A small CTC image transcriber, trained from scratch.
Model: arch vit, activation geglu, patch size [4, 4], layers 6.
Training: 5200 steps, batches of 64.
Data: trained on short English words printed on busy colour backdrops, 90422 training examples.
Rows from block 3 of a small CTC image transcriber, named by matrix and row number. Rows with one number belong to one neuron. Each number is 128 + 24 x the weight over its row's rms, rounded and kept within 0 to 255. All counts start at 0. Numbers have three digits each.
After each neuron's rows are labels from the 100 images, of 14976, where the neuron reaches its largest size: "responds to" is what is common among them. Only what is clearly more common there than usual is listed. The data: short English words printed on busy colour backdrops. In brackets: how many of the 100, against the usual share in percent.
# gate: MLP gate (model.blocks.3.mlp.gate.weight, 1024x512), inputs 0-170
# fc1: MLP up (model.blocks.3.mlp.fc1.weight, 1024x512), inputs 0-170
# fc2: MLP down (model.blocks.3.mlp.fc2.weight, 512x1024, transposed), outputs 0-170

gate.525:114126145101107161134161136165096136114139141145178113138097106110149142134143174159131116131111140157123155129151091136115146103139096144077120114140110126131133134135117118121114123142107101128127133144141147143093112117164122119157111142138134129122127156160137151149118162090134132137117101102133152143085102153100151110174105110124103131151183110131133119126082129148178112126126135085150150118148120136098126112114110109138120129147134119143144133114155154107144143101073132103094134156172142115085155157107
fc1.525:093123138116117132119177108157138144123178121125104097167120098157082096081123097114132105126106139143131151174106116139168125110154178137123083094112183117147134142114124150127139119106098137118158133128115129110166124178194121111104142122117091121142128065087112139113098136120094130117109143089107115093118091116095133177119135152124115134160138129088141114109128103160114113124098110120107133097161195113127155114137175129141130117135131138099107105132142081128118108134114119122114119143122145092106133116129
fc2.525:109118190135087114178141146166118132076129121147120119123155122147121128104153077113126137118145120069120093121095124108136103109133061109129171116112141153140151155107148144108090133114135115165086121088123151120155105146112148143113135146108174101169113159148157164148127144137141140134114109115160125141110144150136117123136100179138165134124089153156134119151142142160117113137120143118131126119112160063147139149142117158084148127157149087163101161165101134147125102130219104125149128118093116091126130123163
responds to: the letter s (67 vs 16.4)

gate.112:123124103153092079115130094135100097098128144124140122162131126167182148154116144115117107150124132119096106145119086106135119158122150115115124146131134107160096102160153139144103130150105148115097156109144142172137160108117101141161108112102130134131135121146135112128083102156068155126136124092144119159191126127153122114144124136148121106142164123104152168164107182123124136143095142158136151116128132116097127129154149129103140101156122085171130138067131082102089109129133101127078122152128132137168116166136
fc1.112:125133129149152175158141168107164136174149148137119131082127127123110155125133133089100103120097142163123169106132156122144173100121093159111107121126142137124104143097136126121166111109129121120159104119145107113096105115104148102118150110135129128145106136129120131118140123121185135089105121149121123085104153134109135160106099145095170143131139166156119093117137080119091156137136123142088098181139147157115109149117081143161101149123108113073133159169129156140118144122125164132127132116079124106135129115132
fc2.112:124147136100163118153150108130148165110135114137161106104145115107152108096122144125138167158139124137118099130133168119125179135134075138123149090142101096153142118111156119145144167144074100110107133120121129145183151145109127118100119131116120110160127107141123112165118152132102122145118129133073148116133103102130148107116126146121104164132100120119112089093158116151134158166128137130126125113160110129134094131079115130145105145145102102189148100125150091113134138152152074136130134144178116134140167110118
responds to: the letter o (91 vs 33.8); the letter b (34 vs 10.8)

gate.553:119152136163117146162112149099126111161105171137147125082116126108166121121038134141125121136116111131125153128127117108099140118123098116131110117152127151104117119162118175105097186109118110092083136107068108141136130150099144118112145150125101182112134110109179166078121122156130167123158120144103123108125152128109142131151171144098117132171150088153119137149125153136150139144095130109107127155144124116160133074108130060102097144150101138072143126085118120105118099142134122101171137133143106135097165148133
fc1.553:123130170124088168164118100122134170157140139108145124158121112165144143114118086161088148149117127143166084138136086110121149116175127132118152101116135103108100132136081157148136162147139136109133157077114077112079145234112127142143084173130130165100117129149145148104163137185146171160131108117129131084166115119112133146138154121134100114144101147174113138119135150134102144138134149136146114087145106061156129069131131103125127105149084129087109153089109155117095072097131166124137132108135126153105084125087
fc2.553:123113088126138101145086144117111168144179141125129163146104103149093173113142109122111118135132136169126093122106089142132139181151141105156112110133116125114094133116119164133143096112184124121127124122109121133128096155098078140158151104138114143130113116091131172145141134152126140110132138124115150140134112154119086099148158146121115133093130170125143119143149152147187135129112104098139130133133128099139108129125152145127165071097152122166088128092101097145093133101079141118116103158135144122115140137115
responds to: the letter u (28 vs 9.3)

gate.30:168137093156080118116164128108148137142085137150082119082144104119095137130121135090124121129102153139123140101074134097110114118134157105133175122136109160100169083105155173116155115128093131101157130129158109110116181140106127140173174149163126119138118112105088116154073142109161119128142166095116145092115118082131126135123128123088127141090143123128090136095129147140155180144096094149141104179115167166133160138142150147138105125088131114109143117141140163152104119159158131116151119121129097102165098102155
fc1.30:093144122149111180130098089144092138116129124137144114135132075144081154125089143158127151104143104120154152125140134149146108125104157103104159144122120149171097122113112066148096147130142151134118114131158119133125122110167117134120124070124109120128160098150117116159157165076119139101115153114120129104162103106145132118148106107111149145140095116117140118146107132100128089121118125121169137137148069113130130127134133141135133156139118146161103117122141124104121107089094145107140177162091125131118116190145
fc2.30:101123123144119116110170143096118149125118154135163083100142149179120169145084110166151156150105096124131111098137188105139080131091151069122132111191150141129130121080109109108163111104102179109121162135100197116138104112130145137118117141162167121122128155158149139153145117146160113145100175158126155127154124185110121104114149131107152084078102114145126135156141127104124172112106131098140093143153145129103169112134121147098133164125104115175134105161136095173109102125124151133138133163133168142121167116070
responds to: the letter s (83 vs 16.4); the letter o (60 vs 33.8); the letter p (31 vs 12.9)

gate.77:113124099153120146109153108123116151127105141171141167135132115120123138090164175110147155102163124135122119111131114096140092137178129107118168126132115146153160135156176153091125124114127088113142095142159130126105104135140129125153144130120122155141119110110154105130144138141115107168128102128143120142123134164080141088141134084176109150094135154171078125160143125139191152150145154132128132175163113106119121132149128182169151128130162144139101135130125107143139137128123103097109094096155136122136103155144
fc1.77:126097121130139112132131114107058127125136106156113138144144113081113156104109116082171133105157128137140115126148134131138103178141176103093130131112145114129144137122168141110095133131156058110082145154196101057132143111121131107166123155150130121145130121131150086140131131138117168141129100136142090119113143117083133114142137090130143141110152154116129097156148121104148115147092146113149097124166126136144121125167102136154118100121141125149101154081082116135140131140128126125106107117125151088114113177120
fc2.77:155117104165095131164148145122094101142118138134125085173100166156160143105156137121102166153117113137093129111205122133110115079137129090141113094113099117110133111122127123091142112163069154129115146108091150134097112126167146148144114203100114102115097130142114098161100173162122142109151151163135125136141148164124137135141128174135158113115112081100156152146111172108111137144178150141152173107107103136094114159106132116119136131152104115096094152154120138110112120129119087138135141130144127106141122095146
responds to: the letter s (71 vs 16.4); the letter g (30 vs 10.2); the letter u (29 vs 9.3)

gate.704:170139107168142131128152111125090194143120120115112147111128116139139135123129124146121151111137141141076158087134145151148119122130142145183134122156135189158181141174113127147158107143121130106107137105142097108091148117087135111127152137132127093117128176154105115124125128108153114147135085143126084143128114147153132121095124115128126136138136084093138111089143129136071175159106107098145133118188119133118119154184150156136125110111127144145136135130145106110108115127100114128134183082086159138122101134107
fc1.704:124123135169132117101146145163074175092132152101149132140118130156148171124104120153100145102135135155097110098087130132127139173113149126139133128187126132168117139114112146154160146134110121117119125131159081110078123128088110165124063147134083111071137167155088116135098111155115137147126073137149105157088135152110151127119089102105149146133151098073167135135165134127127122119106134116138125137180136088152173145132127142131125110114184130132104123154101148105125142145121135140154162096091145158144157120128
fc2.704:153081148118121129142132146172115154093102102137107096140158107108131130124184148090127154104151146118135088163096109117142126131151086162108165102134166103131109098098104120163139130136088131148107110066103149105100159110126132130113134190129074139136102180136139108158086143145154144121126117115160124121089128149134129143147112101137137130128130165129151137079117162085145130166107104129129089103160089133178114141093139159154148121106186107088129163094104136139156106123102161178168105096140131133117105131119
responds to: the letter w (94 vs 9.7)

gate.58:109139169137158123088137147129119088139086109123154110152122139111096094161165093135087119118108116088131163103125126133128134113110107118107152146130088120128147128146132131122130120144117149178132101126118141190133121149111141112158144146114141069098072153105163118117114102127110164106166098106095100094126150164122135120115138077128160129119123131127107151159106142141133104119144178124149091083145116130136095088133135145118189144127114122140141101153120158175115113113100122122121184099111134141128130150131
fc1.58:113119090116138143156131118105133133146111135114136091131153108133158168149142152116130189159131134096137088153172082098151150144148134134142102110088124118120175127147141109132120112096080165136125090102087118139126149147124123114151135075156145094134126139145100116142081123162094109135086121110127174112167141111085174101097109159139117129103129125138161099100104045138157155139124106150128120101119113140164173166103142152084130133175132118149094096149132142104105158132125156121120094124160099147157162096129
fc2.58:147141111144103123102133132104156160085151126126140152094112098139075129153115133161117142093119149129162139095109151098133136115116128176068178149163129075103138064134089155115113108105132119103118154108145097167119111139099086124119114147096152133146121080094164158137125150118177105099157156122100140138132156139095073129134114140141115122125105133116075077152145124136151138108175130164156185145134063101097121096129100134126136108125140129118193175131145152123130129119091100115123122120122122171160133114147
responds to: the letter d (91 vs 15.2)

gate.535:134143110132159174141148125148142118131111162123155122101102116133105139133153142143130160118123132131109156092155140102090128134128109106113116103159118110103154119119131090116155099134142117111095128109149086110133057159137091108112116147185170123150154128110136111113130150102108125157146110150133133129090168097156111124098135135158058165135108126081110136158111148112166150112108102096100081067104124138106097129135097113158125145127149147138165150127118152116131098111145120124121128108145132147123154149148
fc1.535:154105078140098115167160182100168166084123167121118109168115127170096110151118159126139142149152151126155102065084117166142163157123084125139131133115101156130195123183066106142164099115143116101100096129175163155097160126103130138119131137148141141185150106117114131137158151126082085166128149162126135131135156160121107179136149131115108118132132166144164155104095107134165103131132095117119109169152118143150094137101094165129125115130130125151132093124087136135133123176125145112123103114155096130142106149144
fc2.535:106129091137173119134085151128133133103119085126102133119115164133146170118124126114123148099117134143114183159153147150119113092130142141125084143142096125148077168114125122141119146146141170133136131117105128123133100119132162107146117160131155097112115125128161119138117145090130149145130137111118124099144162137123092109107077142131127157145086121135090157091137114187120143146134131167119130173119136149119129159137135087134143171124141126139089125066147119090117126095123127148130105120152106147154193160154
responds to: the letter s (59 vs 16.4)

gate.394:164146117092111169175202115121107131145107102162153171151092089128130152118158120136112169112119151131110141163140147171116132084145118112109122110112161130090106104156136106110153161150169162102117135148120176148120168128143131158151101091104134142133147133126107134131148088124161106107107153181136121169181141136158183152131082112141129177068140129160120143149120131135187109116088115120117112133120115112130122149136078125187123115094083112109149125139164133138131105128113162135099119071138126159152103130116
fc1.394:133152146143140134146142136124105108136113094113081139153128166111136094122155162131099124154122168150089149160175138143125107113086112094137152133136161063136146129119136143155065094172115155152118105156127136098081135165082123127188178159106129130106163140146102135129159092170147137107133079141072125122111156168156186111156111121131159157161100164143137175159125122142144101122142140154090111125158160111134122100149138144120172120120136112132156110118152121141101128125144100102126113151144116117165125094129
fc2.394:141096136176145113104102126160100109116114161076129109152095144156094101145137112125147136143110161129127151127129166197115140158132067177104118112105149100127135180097132126102122135141138132110091118147115123091085112143111143087156153112135108142115098127116151135086123133133127144087109126075104119131149093162161138108140068112077135175156123123150119102112099084109134150149163139125089126173149128151091104144131132148101094104167108171163137115125133128156113129130111096126175141150121171137107178139076
responds to: the letter f (33 vs 8.8)

gate.270:110157119115167141123130134140129108102123123131143118146112141123157113130157160141143163172102122148134133152110155107137143085134159169192107150127120136122156085179104141110122087117106139062092100177124132130163106126089157127121165133130143144124134165099129097144136144146093154149140105126145139137074164139092103141131143106130098142157118138140130111104147098164173154136086088129116100138168140121121083119112137138131147112079176125120126138119171138146124149113136122147116131099125105124131119147119
fc1.270:063149125136128116083129108147149129141125125107117165124129179106113119099165174102139134161127077117169096119136106154148122109077141162138111131142123108141128146140142145161127151092112102143119089115135113152159110135100127166059126142127114101127120123114151131136091142154165148118126168133110140101148135157138112131130143132117114112157143086075091102096152163118144122140138090145145146132109114122139138127079143119096158114101159093118116133129128127168130169108138110127072147124127135111117111107160
fc2.270:104099172121113095121126123182133149152123091127139137110128165143107103119125114149095140111145148136130076146113123117126109161135152120085152152095097151184142134114156144116135127115118147142151152106107158078075124145105120142132096134113071111173136122161125152141123124141101143092126132124164136109148141149198124107178082110097143137166110153127149158118143128083153098153125137127120122166087165152166091166167126134170145102159140157128147143105135149099106089132141146159151144154107114151125154132083
responds to: the letter u (84 vs 9.3); the letter h (35 vs 12.6); the letter d (35 vs 15.2); the letter m (30 vs 10)

gate.90:123156124105142110106102133160158155127111148151144151127104157076138106149137112115119149155079101128139117127123150125099104133112170109132121119089125115138128152093131116142141114164145111106111121128149166107106115139190109155153155127114140098096141107116121067124098130114125132100075094119175152132118150132159142139137144151099185160168134123147116142116118061140150140141121182153113121098115180140083142147107168134099150088134115141096142109124138169163124135086141111134097118126146139066116122137089
fc1.90:124153148101127118135125113152138169125100144139136146105101115077184100169142081090133123130113088127156117115124125139089115106127143109125126126093112143126164136103122149134123118128130088113096141120136140110050108133134122156146172135125123115126137100116113100120091114172169147120130127100168115134134149151150147136154112146114166163149087134148108131108131099177166142131105184137112110120138179127090100124094148138100131115126126133107120121103109141158143117116156102138080122113100161081152114161120
fc2.90:121130124118088155114134162137110111137136117149113134163116164145132148110120097153122104092159083105161095109108105158142121153158126113119125146140142112121130118154164166112141076078115105117121139146151136169130098188178119121121121147099103122075166094140163183125157170119107107143111141127138120132103148132143116149116134141155139128118125137121130159117157123118092128122102127133083123188123130117115162179140085181131114139142123111150120129176119137128117156120119141104118141140116133131166141179137
responds to: the letter f (29 vs 8.8)

gate.629:134120169143132139143143115121140098140146145150169180152144097104153158118132100132124157114141126097170116115161114106083150121117117140128128159094136123105133145111132125129131149127153136140139122140168118110168118158130116120127136144116107105162122104113136105107113102172123132099159127173109141161155137112101097106115149142099109148116134142151098127125089135105116088125105151133102133143124148151129124119116147159127132136136128132078104167149111129127097134126139156151100089093083149091119103119109
fc1.629:136139090124158167107136102098157108119131150133197201129142131124117157125156120134135138095150137093118133173153122106123124108088142149101135127104131115100138163113170164120123113159132115111152131142128119151128145124135149134121157091103139159152146111128173113157075154134172116107128126102139146119151127137108149131168147090113138110109126133091147152082131128121126113101134118067119113094103113145117120123127197120111118105160158139137145093119136091130168183113161145179123080121150148138117112087127
fc2.629:082074121125135112165135136126118109112121075128103113123112123143131125132128198130154148187144126180116114101155136108121131123120145105114129106121115101148125112145119102124152163123114137095155137136130092115140140155074142147073068117098102177130127162130130172119128099121134111137113108139129181152145092144157141166127122170143096159134120130149132147103146125111120138140074143103155086105113130116152197126137138145138098096156165108165149113096138121176140108129093097067135144105141146115130155159132
responds to: the letter s (39 vs 16.4)

gate.598:176162115125106151119145151138125158162106129116139162127124091126187125123097163155129139138165116129113131118128108176118140092146167100153110144132141164148114107131145160110180137088118101160131143104185113115097157099157168173140154116084132166130135170119102131132103160151089142129118160141176153144113125132154112145171163151135130123135137121135087158090137124152099104143139138142136131112123115093137108115124087126158128090117164153112082157110115156170123129115137165145174140138149153137119114099075
fc1.598:125146169132149147158126137180138189141070122114157124122103137167145080109150148132107107151131126150140135093105137137106142153137123069139147190131146130137108120138093161127127081156123160137110117087119147101133091125142127112090119127158115143116118124133138095148125137154133126171134131088133127121116151113082189131116145147118144131104124165139103139101137136089115105100117083124154141101105136167150121096121114191149135079110147108125094150149089158119143132166127163123115115146121106140110088137092
fc2.598:127148152153107125147154127152117128159169138182167109122135148122105164086158100129120141078144113145115077155144178111119141143110187136130165108142137145155146101100141146113142171111147150125142168082121116140135131109123098142138098176146150134164166128146136113065160151154142123083173099151079112108080096195092114135118117117127101145106197116142123162151116144119143129135104159102118145094129107071137160167155138138116138144095133104143132124139138124109159111144160108120139130140114115106127117117109
responds to: the letter u (30 vs 9.3)

gate.463:119190098108133113149085124109134148133147117152108144142130146150078143145119145121145155116109119151118114120127073126118158131147096121122120116165121105135143118131081070163111146135121113106124127120145192097118118130130132136126120141147105168122141144096145111118109128125115143119146137166117176142130127108125117122076147125165135104129141125096114128102136171097159101107130159103132082129070115130148074103122167111095163148156093163138114111124130141125163133090079111165118137120135132146135070126092
fc1.463:117116118144113192160120110142131091160096086155111121131100148112170087115147156141134158140159131104114177121105145096122159127096131115146144099116133142114100151123106109111115083098107131155118107071130113116118129136117139147133157162075155087143141101130114150144146134147157163122140104113085156156116131126134106102127128118110128125130130139127149151142166118102153147126103146106113160147100122162129134110135113133150095138124117109144130165173156104135129097103165124111139135130136148142129148122112
fc2.463:148136142093138163092123127110141115117134148139097127181144079111124155145079092105187108123126105154113081151113150115120146152092106124158148134140093144135119128135144141131127140133138113128113113126093076155124118168145077123146141136172103159071151116116170128103111106124110103093123146149095167146129089152120195147102102129174090148141144107153109106129136131148136129162122129127091127119121134098114153141096168126114177132164144143119126096120080143162052114137113130174109110124137121104157123137136
responds to: the letter w (30 vs 9.7)

gate.308:154106127122113148108111134143095122125120126177125150105128117162163123132116122164150129113109151138110126100111160126100119132085149112118173102134166110125113147131116137167141118093123128146104084149132155104088149147121133115090169157098170122132138120114130168086159158133120111124120125123146143137137139132110136125118128154104117145126124139169145102132161161125087077165137155114130102110108122147168167119074137086099122142129194142144133131146110136184107134148099114124129085105127124161112129100151
fc1.308:113158105139150134112182115103149153131121152099125141124115127106116147136124128108105153100118096119146137133139097126184120150147097121164107151139084132137131098083118128091117121129097120113166165126119124136162128102141133109156083092175134112121115139084099112162119135098126147114155096113117118125127118122127127134123144101097147112112126129122109145137108141115133138099130083154160155140110096117142096167146138179176148110139097113130157115092120125119165103124162181117159158137149120120155111112165
fc2.308:149134080147131168165130085149147135142133121101152083109152158097130146092135115060169119105122132160116126141128107155110173122125105107172111139133130171117153103144122115087135123158127143110099149145146139116106137123137131153120114129136186129109136060103183124102142097102156130105114131145084150100129122124105127105183085145065156137130132112117115161115125120156106127141155141169120147133126095089171149109119111102175065101141081146118136089127100135145136145116126130138102126138164126073120133143152
responds to: the letter o (72 vs 33.8)

gate.456:158162143154125114095093143104160150060107129162116123094144109169121163151171151121137082082105100165073114149077146107103148076100132108125119152111131103128110158124130133135144131111159112132087155129133158145109139115113167134183126143073133132111111110106102142120180107089125135099132143112114130146093079118106111137107151155087125124148129113130135181108114172140109132179173106116108140144095143122139169092139107125134106109160138127128140085166160121144153161118127132135105140132133139111133080107127
fc1.456:146121172118087109162062143141134145083107161139108090124133154143148147128070115173134133125126180149122144146108138121098091103097107115120109133122176140098102156139116128126116111119147086155087140118133100096099121140132162124150104122116132132145111142104121152140125107083139119106151101117091135130142096175080128123077101096115171155157105090118101126125125135131184123168142102151121103105131149086131176116111117140168121131156156110118148172139146146141160157170115115081114103140114102126094124094133
fc2.456:119145145118126130138120114081149102147149131111122108098128149159119090100127132152093152152104108045100096133155113131148138150112156116135150120101080142089113073172144125103136160122145153111118141151083159142172117151097104102092123140119141146118107130126136172134110179132094112160126141136124150135109128129106133095146118100145129151074157131151129116112130167106134136128150099124111146145153140165175137137143133109060150130098168130161139139112112145148136127102152116115107157118101110113137096141134
responds to: the letter w (55 vs 9.7)

gate.116:121155085100124130122139104139143096129142135127130107061113132102170068122121162116087120132081140184123097131167120117121147156139124118144112102111136119110151123128144160135119106116149115134124150118119139130142092134139131127149132117123149129104163114104135162138160185155184160122144164110136190148136139108137125102121129110154128119163162138129109138133160105113154147095137134131149122080100106094111110132119120127155101100147129171112137140102112172137127132124153112168131137095169099106135093126109
fc1.116:116135139108146127147139101129108131152129146143127164085112092089151083120129145161105120130079175148132132149120125105153114161141102116131141087069113097131111123139107112142104136140137111131130119116175126125126145159139114119119149104110085129094132099144114132102139116135094141142152143115163119133153120123139157119130102140111126132130144120106181114136133122111094135127144173089151111091137087130128096115156188150119115136122132116124150145132099137106091174152103111148128138092125140131137118111133
fc2.116:092139127095149156122123167151083123131089138135120098148138070112144106112133119180159134150144099102141142147118170159134118102142108121103109113134118145151104114139165138130098118140123171129111119143120124113146081148108122115109101152128171166152093152160094096125142113074111087153133113133108088113120153120125107144149168120152117138129127174188085118145093149141178136116138139117143095169126151124126109059142156115129090149124121109143174119157158133082145110138123122134114133131169177083150107122074
responds to: the letter k (49 vs 12.2); the letter n (46 vs 22.2); the letter b (29 vs 10.8)

gate.4:111106076128140131121107140138118094129094167145146143122138134162128162110116140109127110139145136147164098135171093162142174176109118106167183134117165104130173145150119147130118099130117115133161098146121127113087137150159144128117131116143171130098123127127100130106139136134086142133105159125137114117136155073168120187111171121149145147119145138162124123113133139133141137105150167124116110142109109067141136116138112102105097163158147128139147085115108117132135112162114135137134149105137164149126117163124
fc1.4:146114123106150143103134142145083097140115113115165106141102143148131080139112172107124115074134104125138120097154146124153140108076106069135094115105124124122125112109129118179113127105188155174118148126126141081164157154104120098144113149155129110113106103109149142133136069121165081108111099119141123111153114142148145146145153116128122134179175138124173061154125110109110087147079162101136150101167120141129117140094094134155150122151156158153140160141130100140125112138112098090143148122092106127137109121152
fc2.4:142133124125133121180131125127095122129109125171125092122119119168135116142140145179121145116131137095116101171126105107101122151101137170109065119150123101145148107153176124150120116096136135135153127127177144169128122104126102127107158126105117162165152145150130097149122097103091107130182109147141180147137129146106140120122145130112152085149120147159123163145145174166151118091112158163102134090159130126181121129114128123108122151102155112128155101166103118151135124132152158137143111111107082115150148157156
responds to: the letter k (82 vs 12.2); the letter n (67 vs 22.2); the letter i (52 vs 22.9)

gate.731:123173110148162160161108144144132101121150145141120120154164081155087145132113143120127125102145084143171151107147175133150142147123146130144108143174102114155117115170113137146099155131138160140097116118145130143129165144132143112118097082117166101150107103145113144183161097087148162120203102112128117106115140155112112099126154098072104136145109111110121123125131133162116109141151052113123094157129098137109140152106096097134126104159153083148108148147127121124099110161121175111073125147130128162114155112136
fc1.731:148162174132141147137104122139135132140148184119116135117164128115128126083130177130115114140144141117157107130143184132163137110132147124136109097137143140181128124180111120114118130139145146136111117135070144131129140141145137111123120141164179162108117126116139158181157092090134148058152136107146140114161117164113150091117129145081123152148153117141105141094119167152101120128105093109161118130071116125135178124100105073111128126184076105118131152141164125138119104140129119119112127146113142142133130082125
fc2.731:150134145111083161133089113091126136107132159138163123123152134132147111132156134116104150100147118113153124149156091098114149109124130158131125166082115116147094120131126116106109101149141121160129103120161157147138131125103109131109121119104152144143146138087098114117103107105091157156126149128161142164150136130135166120097147115156129128120084134160065135108105132153149092135129123136135119125083132180152127142131137160109157180109130140130104150152160144061134128133163074128168100189149137139084127099142
responds to: the letter f (95 vs 8.8)

gate.530:110158109129169120147139166104139147098143136115133167138139112135096156132102144174135139149124188143080169101133133121149087100109146064136121164130150147136117119137145150171177135150133149119099125118131116128146157132184148131120108159154139160125126105130152152139168105134123127083090093132140116164155179103092157181112098114126124119167130107132127119142114103115131141125111113084122140136112066126134139090128107105144144105155115147103156118155143144148079105155131154111156133095107159135116094091097
fc1.530:153144131129135112141146130159160133168077112107086126131115108155107136132157106119113141109140076146111116099132130177106101123111094153165125088140082141105116130117102112110110095122150148111149104098100133115131109133116158066142153171150133125117139171112105132165144108153163124140155096150072122100094138129126156123133113129127135082086167156116140107130125135135124117147119061161145093099138153152135156145123143116126113108135088109101089115093163143156169127103123118112154120127121136134136135131161
fc2.530:125117139116137122120124082146134153108126163087125092134145119093144116153169120137102136141136161180133103112079158154130116129062092139139139135110101151132122144120122133140192151154107105176150183148154132116118117133154144125133092080144091138133096094182111107141141161100097151126133090077116128163162142128113111145133134089147135121125090150067119111146122107115128102138108123112095119109130123116106118146130124164132153097115152139146102165133129110132152136096134128113098110109133088167112109109132
responds to: the letter w (29 vs 9.7)

gate.470:111079117138149163125106161111109168175131132145137158142123103098119134124145164122145108122122144128113118129137170141095101173115127115147108161091114121167096128106163111125172158138087115173142119132138142132102112131075124153123118135116109132106192096171124097130119144136098150145125121164102076093143120142148128118111088125128142133139132126131173144100138134133120163110118097144158150145113119169089110134075123084164130140100121121127122147140102154095106140128152184148150085132132111121133108130073
fc1.470:132128096102126118167112144097126113131112109150149153143164144125134171149140151138179128131080162106127119097133164136134153149126142140141163124142146089168127086123099131133163104150122104137160159138124139141105078097120118150129129100142124124162144134132133098112185144086130167093122155168169154094163116130146121100140114135147105149170114100104114140143159177104113094057070123138130155135155151137113150115097116172151073129114120097117169118123133111138112179128092117090139106125119152064150148130123
fc2.470:110090125099096135127119106156162133115153140134103117085185168165153122121160138171117127160121144139123154112110132147134133141088118108132120119133144179123141161136126144157098143116150115175129109106112145131156144190143157107132171133126139131131139134130133168111141148130154156124133133101087125119175093099104121156165146142130130146171109182168107127116122120108105131093167118127120126156132141132179136127104109081107165147130113146138073139114115122112080100163154113150148109101170100131133123124148
responds to: the letter f (30 vs 8.8); the letter u (25 vs 9.3)

gate.419:131086116120123144140128125141146118185137116105107132148132145144126083125148136122107126123107101157124130185108165096127120095112108158114133131155131103141123104158107143137137114122120158142090114098117118134158146144110100117120091131186146125133128145112191129131138163161135077184127086166137121090131093108106134157121139094160115116112103122119170122144152165089153099124142198088138155177136179144119152096106104106124112164154163163077170150129110110139111102107143121070124183128121124118133076141065
fc1.419:135168123132078121122087140116124152107109162173137134112099116138134146148178121134153130111134135120122134071123089100136123189126116084134133124110112142085150149116169108121134181137137060122150127122122128136092112109143141120120142117065101134136135118112096122143134080123127183081154171125097115184110155133148109132099125147125143122140128138111108137142122117154108154135085103166087093101109089111142122147135141118148140106116098116161093088117158154115124138130113135138133132166125172133111144104174
fc2.419:109135134147111107154137115103126130163064157128128158169141107138137114134139091122109130145134117094150115136140126197109144129086127108149141138197144079124161155094096140144186121093106171138117108154154108137118145137118111133100122148122123138087149106151125126115136080161128123055080164115101144119088126125103136146139170130120122108155111115095089130105179105112132171099104122116125089148122132132137138145184110147152125174108148129108101089122158118093132119137116138173139139162114155124147119118139
responds to: the letter f (99 vs 8.8); small letters (86 vs 33.1); the letter l (52 vs 22.2)

gate.189:109103139149107079160182201140156148154124120107140161203084119098119148136113149125152159138118102153136135124121140092148114141113071134116133121156099152106155117133084128139109071131145154182104103165121096131127114133107129105077105100114109136162101138148175164128148116148120133136108177132138135146118144099157122117099110126138113162190089146069131131099138156082135127125133141110111126109101112114147158079136115146131157077116145101163129126127136139115113105120118140180169159111141132172117090064118
fc1.189:154127060117121182129124067119116117136164133120117117113143120115094116164123120105090149109167122150132136144149133126100110140183172160077096140164109145084116141110154126133156125138126077100144145144149120153139129136143138151137128139102137105110212109121072157078103103074130124152119149115149100112128112096124100161129142133137143122088123125148133108123133123174091135148134145117130152142133145128166108130163116150100116182120176161084132158113114124175156067103155153124123136132115149105149153158116
fc2.189:102112140092122103112134165129114086111145145146116065171127201094148144160077095130122112144125125150105139109115144074140164154137086127139146140167124103136130106200122118116112128136128142147152128135127117162155103158100100110129123130164091153119110136065114118095162120128166134139123059136130098148138129109149114146113129145118165110106084121138121142089123117151081111121132091094185133120145141141141116089105081089122105111151090144121120087098149131115168118143112120121115138134165139139135130170101
responds to: the letter s (41 vs 16.4)

gate.457:127108120095126192151165126129125092162135166132104116133122102124108079146093129141101147129118091116143146158091142122093140149132131123138137153131125127155141113131133118138133162069150151105143123172144169134155101117123109102128128122156158113134120130111169117143184156128135106119111131130136125133125132113140105148177095143133102118104122116128150099134123191109093052152147109090089113177094161119159117080094090117205122170139137108106115141140104171103137150106115114126182109163120138137140141120132
fc1.457:166151151144137060149076123118145162158088117084123139113131137168156147142145116076125117125110146152108145094158122130144121133132126145134137105152140143101093155158137140117108085184119131144114140108103091132092175140154149160117107162106096135130151137179110149116073114119125124136113134111129123141137146126135188126100144088102154114139129167113138167137146101144157172123100152148169147091156063112113132169169192159123116103088170129197112132103130128125154100145155144121095120110150152093119119143126
fc2.457:093138135131156139127133151128169130073130141094129085133167128126106144146136144172128148148147140074097117170111128153123126104114095134140128116127129127070126151131128123144146137133124168145145113154144115103152118143112115136103181145104136149125112163117146136145116096132146104141130141158134137160083182147102124162126097153116133147128133147075101077095116090082081125163130140183136098157132138094146134138104126139142113127156096166122140128140154142147132103135118126106119118150114130148138134125131
responds to: the letter f (90 vs 8.8); small letters (82 vs 33.1); the letter g (26 vs 10.2)

gate.109:154147158162086123110160093090136165151092104103167151097074111135099164132118143097135131156192115123141110054107112111170115120131122139124157095161166125118121134115112180153152111118120157160111119136104107124099130136099122119129123146146151106149140143149100111126178172146154159115162069169097150152090115141080156104099122127103152095135109123155129096131133111129124136126094144152145125169122104150161126190136154136140161109142129145092118144144123103142137096112136088080150112112139155102151075178110
fc1.109:070103133099079131131135168143101117109148138088135138170147158119105125121113143130149136135112093160150192119071169127080127104132147118159111097156130109111130106123140139087111121148122120115132067126136113108159116147147120061122181132146098127116141117155075109163144121136110118116125103123142142138140134128144138118142136176127147121152135152121079159104121088156123158153166150132119145149142143141108121111095133108082128166148125093128134081156118127127155127142167131137129127100128138120111133088094
fc2.109:145150119113115181087137091111122139118119157161161120133094130133119093141076116168089147112144107164114171094155128100101108158152139131103151114118128119125139115178147114119132135156087134128139125134173138155182108099120104140106139104169151149126138130182104153118126112097115129098116133149115095125119164136109110118126110172100123119106152131152118117118157113100091141116125144178151166125163085123115095108181098118144186103090124120085113149120132119134086134122150113116145138120136097162158125145112
responds to: the letter s (97 vs 16.4)